config.yaml
shared_expert: true
learning_rate: 0.0057
adamw_lr_other_params: 0.0016
max_grad_norm: 5.0
adamw_weight_decay_other_params: 0.05
Rows from block 6 of a small image classifier, named by matrix and row number. Rows with one number belong to one neuron. Each number is 128 + 24 x the weight over its row's rms, rounded and kept within 0 to 255. All counts start at 0. Numbers have three digits each.
After each neuron's rows are labels from the 100 images, of 14848, where the neuron reaches its highest value: "peak on" is the class under the peak. Only what is clearly more common there than usual is listed. The data: drawn branching plants. In brackets: how many of the 100, against the usual share in percent.
# fc1: MLP up (model.blocks.6.mlp.fc1.weight, 512x128), inputs 0-63
# fc2: MLP down (model.blocks.6.mlp.fc2.weight, 128x512, transposed), outputs 0-63

fc1.495:119138119166100148128165152123146119126112113122154106107149146152118127116129166159128114096119126128151072134080165151153097133153081153106128120127094169125109112132100126170100097144144132
fc2.495:128122119110157106107098165075117142088136137138150177108146123123117146148126085126096099158122165104125111106152135154156148141098142148148118140137100162143117177128152099104117151127162111
peak on: wood (38 vs 5.8)

fc1.160:119141134100098154084135163109126105111134157108123178165117112121129096092169136139114168096138113126122154148167108139089142112126144135105154075148119118166104171126105125137140161181110163
fc2.160:126117119113146162135113097142142104111108130144127136183131150098120101148166164182131122087127135086132071125150116094119124135125084105113134182104153113155128145113123138135108090124116142
peak on: ground (88 vs 15.9)

fc1.399:120109106102137173155136130169143158134113137103113153148118097117123097112118098109116130155117142122146179156171143132131121122118161111113115075115094094141150118140096122092074125160157103
fc2.399:087081143135139170137144135123116110117156094118113139106139077120139105121137141116095109119140122181097158134140101120127135125150145150156116168111157150143098144115120199129124136140097102
peak on: foliage (41 vs 8.2)

fc1.165:150174126109137143109182136151111133133150125136127158108140139157111153163123069151125086116114119169096115144113119135120138163149112123120109157104143126138111121160098193150129094092123126
fc2.165:094130094098127162118146174145185137088134140152125157107126119136120124070144161128132148071109120116136142117099135100163137107093131109108117132155137133159140123139136100113109144146171131
peak on: ground (44 vs 15.9)

fc1.85:113094101158114128122148122128127152153130138094146155126153055093099159105094105150166146124130125129122133118128099125129124082102128156122127142101057113123139133143123141159120111129102116
fc2.85:097110148173158097115121110129138129116123134103148135141144163130128115129117099119157148113104136129130129132112122152113085114135173141141133096160168103132129140137130151080115169102097155
peak on: ground (96 vs 15.9)

fc1.302:107107143106145131092095107126129132162140144105110105143079120105170128145091082164125162141100101136151118123156102162134140150120148132158137111113087135131125194144154129177119184156155133
fc2.302:156137152118089111141099127138114154133124122143155128129157138127125153101152149123100120125131178164162169138138096123133123137127108099142130109136173130138156087104129136131126085147106161
peak on: ground (79 vs 15.9)

fc1.128:095140133117163135128075102137123145132147111166103147139155118111140115105124149147142123085118153106141105176165101128155134148094148144124104153140093067149116143152113116081099125138100168
fc2.128:124124115140174121075128107133163137135146128128131149092112160120135112110121125141175145149110090172100169148129154131142176073088167146148107124133171140112161131119125130146101140134107128
peak on: foliage (60 vs 8.2)

fc1.192:129139128127161155112126087120096175156122118117132114155171103117127140129115138110136112119130106113095068119174143149104126134133109112105142178118158159109125111122154132155183129182128091
fc2.192:136078164134145128160100155095132100178109104123142101117154167152147123093123096111132089146149157124065165108095137160157108142112142116094122103131143110118128099150140155090122130125100121
peak on: foliage (39 vs 8.2)

fc1.308:128148147163119134109139125162101096098131156112089110197104082105116159146103163128175091110102126161125087134125161090103161151161153140149176130109155151140094100123116157110138108121116143
fc2.308:119077102159156128072114148116173144136088170137114179115145147110126133075139131144161092148097137126131150134090092123150171130098149158125137110095123109141091139154158131150126134106088142
peak on: foliage (38 vs 8.2)

fc1.183:141139112178102112115147159120101159121121162150127121134140132103107109147123118161103102162143186133162150093141154168138137163086174125083141073160103126136116090119112143150124132106117118
fc2.183:127144114108126149175106118160166102109116200102140129133079110111152137167118148120138083136188116140127116063142166129070126124132124103138133171104157152091151142140156107107145141084084095
peak on: ground (60 vs 15.9)

fc1.461:117113133187137134129108150152142119112119113119089129144163138129139120114125150117107098130140115183100179086146125170134188134156107136136149138125135127132143111124181138147161078150129115
fc2.461:153094130165110148115140081135155117104148099145165151125092133154166089124116136159189099146117118112132171140114127145101148079085131117109116160149146148151169135156148151142110121109142086
peak on: ground (75 vs 15.9)

fc1.180:122093132143147116118117115137123119165101127144103100135164098093115137089156093175114132104121127156142145104166152165113102078138180178132103143164120098088110143141118074130148096105140108
fc2.180:101141111138114139159123125117099120086148102117114155134071158120110134130167137113134143155114084110137155120115138144123147104144185140155146170146149174132130094091136139102167109170122104
peak on: foliage (42 vs 8.2)

fc1.230:143119114118137144114119129139108138154103108142125146115110118155155115119157166104158136120126119160099172096131116129153090156103144103130100132092082136094125132160125098167150156186093124
fc2.230:134138173125080156133164136124121094083186119131137147077123114131101121116139084110099129126118156111137135171106128105119109145170130142122157072156129146118078126131123126108105092090105132
peak on: ground (68 vs 15.9)

fc1.100:134115080133085125138096147187136137128147118109122083151087120110108117150098102165163131107127110145153144139125137156128101154135137104156136143118104133142108130180117154165147148110083130
fc2.100:123130133091078129160129148106117156081189114109110146131128081111127136097145107149086125122108115133150116121134148095104112094131151116153107123156196160118138135174149099142112132159116123
peak on: ground (100 vs 15.9)

fc1.473:128132127148099144136118110101129139109124128123101115150115096114163096105153136151126118140169111099098130138155139137158140097121097127149084123122117114110147125192167139154117109164135139
fc2.473:125132170138158109147146150114155139113175156150082124140109164136105139129136091125098188103160137133095136134113127138165121137123132154116153116131117148099096125097148117118158164141141073
peak on: foliage (26 vs 8.2)

fc1.52:111091137160158139123112133112146108110140151101107104142134150128140130111140125109144118161122125140113144104144129155188147151161128101131177123206133141130159064120105127166149142127134106
fc2.52:136109160083081130131093117131148105137098131094147138143157108082149086105080111113111100144126101168149117161111117131169145115113151138160122131095086128074122150109167147148135127150096143
peak on: ground (100 vs 15.9)

fc1.466:137142139081121144154111098170150152163122146138132126134134086099134131115124138168164113124132107119102072084137115129165071121188105110134133116137133116131098149115111134132112110101093118
fc2.466:119093116097123130105117190130088140145136141149164105099094149150129155129136150154126191115170112146114114153097109159130135127122147147115084126133115134128108105120125138150152144178099095
peak on: foliage (28 vs 8.2)

fc1.27:150118165123159128174147142125062153136125152134180145134128128131099146114123122119091100149141112154159100145108140151150105104126145089081154150122095081131135117174139069112121132098141072
fc2.27:095123151176078104122120117120141118112125155155109131139153121160134166126133136155123087166095139111119126105104110154147147144164175103115102137135123128138056112118142116126168135145137139
peak on: foliage (30 vs 8.2)

fc1.22:154139097114121129126135141142156105115098116112119117134168139134129126119119172098136141146124140140121135166155086166135129105149112133104113125097131109146136151202098137151129138158138124
fc2.22:120130132151128127111155100104178118098113138112154124136133108095157139093112126165081141138103127154132099141134153107129163106182153093141165191102146134105152112135168130126123133137102140
peak on: ground (71 vs 15.9)

fc1.305:161128106135119100133141139118117125087149118151099093120111098130123140124119125130191108184098108101141139122137174157103116146128116122126141151171095125141105099117131131156137138151126139
fc2.305:138126104133114150154127145180135123109149118071102162132170120101128084111125119154131142136136160119137152116093128079055139116162118130107159140125129119122106113098117167076128097129128113
peak on: ground (100 vs 15.9)

fc1.276:098095123141098147128119097156170154142135115133185124121130157106147113118162141167160117114094082129138122153137144168122124125105092097101138111142106125145167129127100113165120131139130118
fc2.276:157105147123133142097129150140106146109078125133141114114137104134124112150123128094103135159129131117123109108105171100188146155140143109151096184141156148134097106139171160123137119158119094
peak on: ground (59 vs 15.9)

fc1.430:095144095148114146136156106155131134158097144100100154121101123113135102141104105094066114098151127115117177169163129110145105122142147168120122111146143117153151117146131151166061121156133125
fc2.430:075105103110116157064121137142115090116124158125101123129131126139082117120123085169111136093142088125140134152074119139129151152146151098123120182118127138120085150107155107145123088130148144
peak on: ground (45 vs 15.9)

fc1.193:154151121124153200110132142129122094143105132117133132137128091120122135137169110180144125133135132110145120110116096093147126119106159137104163125113150130117073090097070122139119116123132124
fc2.193:121116162147096139131144090072129133119141098169132130178138162136164117156125140088135098130127120125126097154121128111143175162164127102139111149165130117136129158107174121099134109135119142
peak on: wood (33 vs 5.8)

fc1.72:076193127140133181141138146138087130123130150143118125126159071134117102142173145129118095112128104092150139116139166177122129101105126141102118142137075136139105155146141104093116150132181118
fc2.72:159143099145113156118153164142144122128140131130116138164125123119130110174099100106102124094074087122075129105114098127131120109149156114103149177103120101111186129119100128143136128124119132
peak on: wood (54 vs 5.8)

fc1.7:117137077107163121077154100137142117092111120137109119125114095142110096141145132162148117159101115119124136169141162114148157128126148122108130071115118139129157122137154135132095097125136126
fc2.7:091134134152162092100115108126140143156137150143044172104138112125155179139128138106152093128130107143118185127092108134147111130156102136133095131109166078144099111102110148122111158112119120
peak on: foliage (78 vs 8.2)

fc1.258:138114116138126100124146146164144112153117126122096144120154060145130112112146185141104111128109122143104133098156106130166148134139127147136075078143174182142125139138086151154138148112124125
fc2.258:143100144137095154152109101108137160167063149094091164128085161130097105156139156129135127152102150129136127140099118143109158106128117152156123134120133117101132155123128159118130081161097121
peak on: ground (37 vs 15.9)

fc1.458:140129075144108121091157086147106178119070144096107124149148134120133096161067152092111133130127107132105155116155151136118112099125128154137128131132161137156165166146114153106109158128130128
fc2.458:139105119090113100112169128117159138104110134136123114154143131145151138118077127152096119070130073149157125163166093141119100143098136131093080181079107137155140146106100111094146134148129104
peak on: foliage (47 vs 8.2)

fc1.493:139138097103108138174116167120107129125087145137117136100113110125157132160121164163153133137124136154117134123113097107105092158141085119124130113130139104080118126183120120135107183132074115
fc2.493:143127124115125117126148143114120100117181148122096133146125127168123130121143115113098151128153144154156106113123135101127144111106175126123156106127138124121148094179061122094130179129102137
peak on: ground (100 vs 15.9)

fc1.139:133158142111125142138144151130105089165138160169096142125114123120155156175155146123131124123121103088123099097100100124098152110140117126140121166145091131102111127096175096106081119115088174
fc2.139:098139134163133099188141134128096167102109070091150108105155144125122104098075133128111149171152170100126166146119170110088107152099116113128117128073120126150159137089143143132178151149147132
peak on: ground (83 vs 15.9)

fc1.151:104133124107120142077114126193128109120110109140139069114117125113160152110126145162150130116171135126143161096136159112116104095145144143108122113118106138147152097119135102107081151105102114
fc2.151:140130117104129132130132168098166197099137132186114146105137105169120139155130133079082171122117121096127133144138103146091133113167114105133067164159113135141098163146124168167158121149149134
peak on: foliage (41 vs 8.2)

fc1.214:164144133090123148148107128115079162171098142114142144119098121132138117092142078111147098075148104128132085172128129120137138153133091167114158104122105142143113137134140134133113091140135137
fc2.214:136071099148131143097132154094140114125148162116129132112172158116136147112141126127127112150143107123062152110115107168111159092100127128127140131125139136142135136142137144112144108063131135
peak on: wood (26 vs 5.8)

fc1.454:117154082130087121114088112120114125141130098072084131138111115134120104182136150114113089106153152126069096113112115132153109130144142117080129152155115111172124130130117164118150168133093125
fc2.454:132134129146128120121136139109114128113140120170130143161104154157154143085130110114128143146106158139128125132112133137106124146134079117108126163130111133086134166126089137127133077133136169
peak on: ground (100 vs 15.9)

fc1.442:119143140166143109148101097141097145119138157115093132107144117149123135131139122115171121096089132103161142126132140114133133172163071097096172124122105100122164137144175133137081129152138139
fc2.442:169161098139155145126144134128167118107140112178139123113121149173149116117097116121177137155137080114161118127138108121155165085144074146149140089140143104074121170117104134129155124100110110
peak on: foliage (39 vs 8.2)

fc1.365:141112188106150145130097135134117146133112163085157130141132106128156112155167120118123118148124153145109124078132101162136102128175139104130129103117147080120161100130100134106085126083155098
fc2.365:133129094158098109121126092129140130131137108138112157118101140162157156113159150129118122144130080121137114133097126122158166136145160115118105121088156153124077149089133145154172145130124159
peak on: foliage (44 vs 8.2)

fc1.280:141125117154103158136135143100120108134105100158131103139144104120141092115137109082142133090137142166126141116139091166142107107147111101143168116152133122121116087094114133101120160140117120
fc2.280:162128138117110126109132099154086113132124100075169127137123151140101123151127163160123141133095133147142142114160118131104124166086144114050106143124116122141118125136135150171122103075120120
peak on: foliage (49 vs 8.2)

fc1.264:114179125138138121124122150138125135140100110105129133164135130135145136139132156142146123105104131149096112112131161119129180106120121084111110123124108109156131111141102099166130144153135119
fc2.264:129075164100145150082097146105152197138138119162124145143097108094122152135143127128118137112130134095124136119141162152143135078101137124110145127124114134117167159122140157141150125119114147
peak on: ground (39 vs 15.9)

fc1.198:178140119113146158110165112136108146147120152097153101132166120103126135132099110097158086074098151108124121124145153129148159084123145106176129133143132152121115088116142149143132157150120128
fc2.198:168134120138153146104122133112119131088159123121135113061119185135177154132141132142146160161077141115168128107173131152100139133118121127091127119119152132129105089139134126089111149107156132
peak on: foliage (35 vs 8.2)

fc1.105:089154151105142158132144070166111144110154092111116124135094148086150137135170110136129157114147160121109108113161130150119106088167135134150122133149128099118159079157093131111093152122139194
fc2.105:161106121153154119137116147103119123133137111116115106078138166164119132124149187147130166116141159129180138082130104140129113103138118123154131159110158129164122133126123123126117127147134076
peak on: foliage (29 vs 8.2)

fc1.319:141144141131122142110161142161109123136141148120101106169137116158169144146080090116122119148152140120073082146168116160125126149136148136128137106078131115132126083092156078155110107172113105
fc2.319:096121144122143148106081129155076126116121147183121109120153160153126178143108144100113102148121133078105137141125141141181162111102154098150124137120127112120130108117158105158185146080099155
peak on: foliage (43 vs 8.2)

fc1.146:098134106159161120096119164126161120119118085095084105123159131130125140145156082163136123132135106146154117063149116126143115150120124134127140138153148111154098122121136150101118148138104107
fc2.146:120173086143136113139144139133128162115165158148167119109136115097095149127117144108166057152131114155125132117115113110151109068160118112142115167110151142104148125137148134144112183110153117
peak on: ground (99 vs 15.9)

fc1.87:105147071099111145124132136115140111098124092109081130137158086126134125138129145114139117114135148133108099165141111133105141104144118123098095161150148096144068126135153153170150150160153121
fc2.87:100131155152147158135116103130151099178119143140137111133133115142113093117112132119123161114158153158107096147139111093130152136128148148127076135139081146136096154149117095065123116098118118
peak on: foliage (60 vs 8.2)

fc1.252:123111117113101123099142137156126127124135138126162158105113135120105141138157189128100090137125080126135123121124124099174189121155123091130149151118121144150091109147104102158133150129074155
fc2.252:118090160107115119149157092125100148118132158112152090157112131129130133107111093168099114115123116156100109132087118166160110117152162139097129134138114133108151146144153182164155140136099103
peak on: ground (72 vs 15.9)

fc1.397:124139133118153173144113127127083132127131118117141110083131137145145111141132084157134135150141105151106157115149172129147110149152133149105131077141189116152140107104098198134087136096173116
fc2.397:117116146119156137130112157150121135118139107177125122109171123107145155130088196061093057116099123123156099157088151132130167145134124157154108130140142128115115154104146117135157156132136142
peak on: wood (46 vs 5.8); foliage (40 vs 8.2)

fc1.247:146132134148117135080091133130135155131086126114146128148175119117175141137155114136121149126107091149132140135144111131109107156101152126129131119130139144107178110160101138148102126105105129
fc2.247:161173126080130133134139126092125116164129093094141113107106145137138079115114114091164138155171118160110151109153128149149159107129127090111146115101128136109110095165111148111163177127135077
peak on: ground (100 vs 15.9)

fc1.385:078138123117127129105089175120115147151142140120107126156166081111104173132096140160099109106187134102117086116128139132106131144140103102173124137132098149126093152138168111155166146120144178
fc2.385:168122120107147141126130129133140143085127106111113153084145180134131130106147131113117107141099145143112142174113086126110117130126096151121073148095140120111121137175151053113095141150110132
peak on: foliage (40 vs 8.2)

fc1.411:135157081110149161117124132172120189133089154117070090158108119109122149131164109143102136084145109115142147130130155129131129098146115117117167133137141138122133104136089177140115128130159121
fc2.411:118145162083114087115152085135119154121139068122147138133143136155131078154109126123164110128130122095138125104130092097133149148163133119107130168155165119145085151133141108144127171146112113
peak on: foliage (64 vs 8.2)

fc1.283:121167143088115115123165138121055153099158157120100114122187103122151090149156125180113141121053153119106168160131101129126119112121157106111103107119132099106144107108140139137126120125151110
fc2.283:149125119140161136081171166152143097162134112128122119140148137155128165088121137130135140145132099119093145104129164124117101129138135152160131135131145102152101118100115122150175119111121073
peak on: foliage (68 vs 8.2)

fc1.277:158133111085153147139114089159097147155102092136143114143142092110125108097142114169125112118145145112089093137131173144097133200146161138134079128115147122144133118160129102143159123104120146
fc2.277:127147121162140142132177111130164192150157154161080084132123113119161167070134128145098134118132137104117077148096123090145150122100090106148163138133102152137135128103169128133115131125176138
peak on: foliage (50 vs 8.2)

fc1.370:173168147117122153148083182120093138146117136170095148102114119130169120154163165163125116105114147099121165116127103141107129148151124107122184099138093132083118113164134113127095124109101112
fc2.370:151091156138123102127116135118106135075131121088148111125157171159101110146141109108114148128160144142084151121160108107162097122133136109138125105087132133169124104151110106088104094137154136
peak on: ground (71 vs 15.9)

fc1.161:142134100143145109096105102158105178167110128148117079137154124122098137139143069177158114141141130130106164134137169124141107119115133102115127120091092107116134114119099117089103098123120104
fc2.161:097145088156145118133159105121123148141146118101101135155092152140136154157127120096103143103129110124164128119087124153143136138152148146129099136085171144131105137110137117147139111111141133
peak on: foliage (44 vs 8.2)

fc1.486:119144124099160137154145110162125155115114110122170134143119108104174134111139089159161123109172137164120122089128147136066089153128127176123129129146126114107127153154152134135109172147146090
fc2.486:136133104140082119156130132130146119109122095173118115131132129143167131114136138160140089135095130115120128157163063134138100107129113151120127124121148115150114125139133121118144152134111144
peak on: ground (91 vs 15.9)

fc1.116:119126138131117145125130172117146131147098114120086128120143162088173133157119106113149100122163170127113156118131142136101133144109104137145170093142131098129130120146147180106107094118143147
fc2.116:128090146141117111127103104125157201130167145146163126129132062117118089061131057134147126113161099144109134104121117105143131109095129140144160156097097125139120118152125117129161123104156162
peak on: ground (83 vs 15.9)

fc1.64:118141149140097151118112144120122149094120116136132090157146075098127149133103174117115135080141136153098158143119123166109132118144111094162120128157131117127096083148163129094123107134144114
fc2.64:150096145157146109143125087139155111124161133124158131102123156176108135120053103131133116115106151117146130140120101123130144132088104157128142181072127143122089104092178141103118113159125097
peak on: foliage (61 vs 8.2)

fc1.376:113122124096095099115127177135112110157103148132134095132137105125112139151144164148140104101088140164146107121091120130113097108131144132133153083102112121146134139128135130081141136188143121
fc2.376:110143124132132112128121098116104127133126164109115130102119128108097105099105125154117135154130090146079138138156170172170126112083115122127132174155145116132096074145159126110134098098127139
peak on: foliage (34 vs 8.2)

fc1.312:092137160119090154206149063131147113119147145096124126117122125108067117138140106157147141143106128141117121125087125120119101165105151100126078182144171110160154160125130167137158158157099104
fc2.312:110145119135111151126108140098139130103107114128115157090151122175149149160155132128152139137146185127149129127099145117120149095144099119093112071113098147142109146137146136115082121081123108
peak on: foliage (42 vs 8.2)

fc1.346:156162113154139134085163097147114173110133125126092094094096086071144127141182109118170126117107128111130109096130098172134146144125119152115130122158132153094105117112140191122165129127134126
fc2.346:140112145129071126129076100119144152140105133111123085133135161100128146118118131129142140172140169107079144109109132211143128137154095138106099122122108152144094135139171098121124140090156143
peak on: foliage (38 vs 8.2)

fc1.227:106141116115137139145131104132101160186135144116113118143092130102130182134148146166149117091147130128156070133162131162143095073158141110120129109172077116133128130135106086140177179098132124
fc2.227:138136124125157138127161127148077140080145066120120137109150121152145122112129085125156156143110133129134088121132104122151119164149145169134139153148121130136087129129087141178158153139139163
peak on: foliage (30 vs 8.2)

fc1.259:082118105122100092138175120127090127141105126125130090161141144092112099132118155135149149160136120129149097085153142146112155106130095099121142166157087189128153144125132164150104162105140119
fc2.259:165102151087126116086155139163126137141106122140161165146114122145124141100169135190109089115127143166140154151094136170087127132129096143117091104141076117140066133106167137136123142110151137
peak on: foliage (31 vs 8.2)

fc1.251:122092099116146163137112103119130134142133142140066155125110122101118126090091142144133129110130128087111142113179124125127152147119119131152117120122123102110153138157116152152104154112136047
fc2.251:143085078120144164137094161143164121167091141109119148124139100134161140165112120117114153145115101124151149121124106164111097143152122122153149129120109117157125129088129134110107128162090082
peak on: ground (94 vs 15.9)

fc1.42:106108131102123141117130112145111130154166154117140149092103149115140149149108107153159148118100091129122138109112128126122161151106101171090129132155117149133167096121125173143147128115096171
fc2.42:087124105106106157121102111114157140119116086110108106115141102140072117150167138106132138100139148132144119138096134118102126108154160137165110114124152160109131118176144093154107088148121124
peak on: foliage (50 vs 8.2)

fc1.143:170163125159125155113119110126135136129154137105121094095158117115117105119139152125164093093130148099139113135085109125116165135089110121172116098116149166140144079151122141109136091102115138
fc2.143:123141097161113156157114156079089088088162084095150167128099141146170093126121115130119130093109114120125153131115102120139118177156132136137099169136084110166132134109121129094100153097136120
peak on: wood (53 vs 5.8)

fc1.195:165159113094106097095127163119155089180148111096121131148194142116094142164109155119109104130155165073130100129123102162149110151163155107110117131124116119138149143145120122147158139157058129
fc2.195:135133112136128125136127077139112149080164120133159119159082138149149152130122101135097119169162117158097148125155144116128105149139106111132125151131135095115128128125147126095137143118150166
peak on: ground (91 vs 15.9)

fc1.83:125139141105120159150137089162136129123127111148175123121153065092124083108120144126133120157129138111102158151145109108069135143102133145128145138187129079164140118102127121130089150112107121
fc2.83:101111137126134102101147148128102150141132168122096117112138132134157141183147106102146097129126105175169132140110124141127150124085097111113133075118112101116126107162117140155150098120100124
peak on: foliage (29 vs 8.2)

fc1.459:143150186161117126121140135134105144141085147137100144091139093098131126126144180140179132124104156102147141096124117130167135102114159158114115101131104139150128141149109157074164134136091088
fc2.459:116130121144138087151104132176132133095090114152141121161102174162154116097087131152109142122137098154117138134144149136133105197144121107125097148149166140115139103088106116127147117125146136
peak on: foliage (28 vs 8.2)

fc1.476:134164102104113138175164145095136101112114104149078139140114131089104160128142095121125145083181124117152127125180117154109141142141128139142115120154187111154096128112118124146094112157129083
fc2.476:121121107147158152131109127090123130174161138143100117109187162129134108098155135136142175123132155132104138136084133112147100090110174130095102089160061137175138118133100103160148136165154152
peak on: foliage (61 vs 8.2)

fc1.448:136160173135161109142152113118067168144125128130140156124117139145108150163132076129139136090124115133131107132155101128154136122089107144067133128149142150107118187105156126134094061129163166
fc2.448:105088144092155152137110107109134116103137144068094124131133116089133133121132169123088142175131164114149129158164104098136165157137182117145136129140146142133117094090146156154116165108126159
peak on: foliage (54 vs 8.2)

fc1.408:132124132153081141127123155146165148131120127151111155128140124159109160168106123133124130080120159160133143110122123137141200115123135106120112086137133096156145118100110140136081174123111133
fc2.408:117079147096143126118141131112121121119130150145108130151152102094157125114171109107183127107117096098135098105151152115121094169173136123126125110130125151122089134124151156133146101130113074
peak on: ground (71 vs 15.9)

fc1.421:106161120142121123082113139120141154127149145132113149100126136128138123123146104162154132082104146134113146145130112103165113088162108153139133100138109145060133137109178107195097155156160133
fc2.421:143133099081135107112123120139161105142129117142113115099106092118144127179106158123116155158083089112135105172056141121161123136126121159149117091148132145148177142099117122131107124092134135
peak on: foliage (52 vs 8.2)

fc1.488:143150174114153124130170133138171099145137157087114139126153115105133152136139147095132116096128160150143120089159134149157140105143149147092067154133153142156110096130129121150120130108133067
fc2.488:118125120147097129145085137141136142111158159172138156106085140115098137122080101115100175151121154127141137122097133153151145137109117122104104131130108162123142139105154144126138186132156132
peak on: ground (38 vs 15.9)

fc1.499:168160114145107129119121168126121104127119172096094099124121129104114147104179126138144127138201130143080125053125136108086142122148127106101146099140102100155124137164127134165170134139158123
fc2.499:105131140149138130134132070125118145170130122135164083134129094158133168102103175126124116143106155130097157149103123168146086087122091100100146166117125132117124121109169135099097143125108137
peak on: foliage (59 vs 8.2)

fc1.89:106131166139107141077149133164129108132157140111083151089146109099097122138162110120143127074124152132145137147126186148128192136112128129152104161133082135106167140140088117135152109122108105
fc2.89:122126170142149096137085113118157085102135148142128128135142142089140147125080131122137132113104123080121118159109138114156147112131158147127144134131089098146095121111112143131149155084113122
peak on: foliage (70 vs 8.2)

fc1.379:123139157123100124065139161178165113156135175133116129144179111102143167128129148166149118144135152113092110132126099152131109113146121134070079121147156150128107154131140143117142119127110148
fc2.379:160125107121153108175157159158116123087142123098113125102109125165124169130108137104109169138096153140094125140142162085109120146135082127164114143086159090133128188108131097131134108168143113
peak on: foliage (54 vs 8.2)

fc1.243:097168114125122141121150152153104145136131171119121141151096118110115119113152148146111121097153090113145095116125065098126111108178128144106142122137119162131117112152171099131126168121132133
fc2.243:082123101083169109133116154133117140085144145140095074106139121129145171152147095135118135133109116136149104112158108150175112110122125151143108136125153123140136155147131138171125180122144102
peak on: foliage (31 vs 8.2)

fc1.255:152133133118170142120133160140114125113139195090079113127119100091104151097109158117169151119123066147135121084118101142153152115134118142144109146140092111142134135128087100102143160105109119
fc2.255:092125124099119109120118089150110148122095107126146156119125138161168130102136102135109116114161130174144102155133136143131155135138102115123145128149155125103157147125092175150146122161125166
peak on: ground (99 vs 15.9)

fc1.236:143115119142099140125130180179110131114121146105130109141135107102156106119121099189163131126148125154127138102102153103101095143102146159123122118089124153115144094171142110143137146140103100
fc2.236:154127146135123106162142131128151145078180104117114097107099137144145129139138161130120093125137130131156141156139141115129108091106142104072136130184147147099095128117112156114139148099108137
peak on: ground (100 vs 15.9)

fc1.342:086139169116163155102133112164128132158113114119130127179163090117121190111141175155105102160089095118111131145156158117165130126147110136095111111125177134146122134158106133161137159109109115
fc2.342:144098126123101126170083125140147141148112097150122146115146123137160099135110101151163135096090133122172138146149138122082117131096146122162154153093140081131161078122110145124131135178164126
peak on: ground (39 vs 15.9)

fc1.464:110119105110111123113125181120089154149180147143143181095104126098101110117151116131142131107158121142091146152137145113119115091173122164141103121141121132064165121163121133151132169111147122
fc2.464:123072111108152160128162162096126156096134113059122119089117120081128126188169110096107095114102132148121105111127128166145116139163110150144134107141125098202131097095154144140085139126116105
peak on: foliage (37 vs 8.2)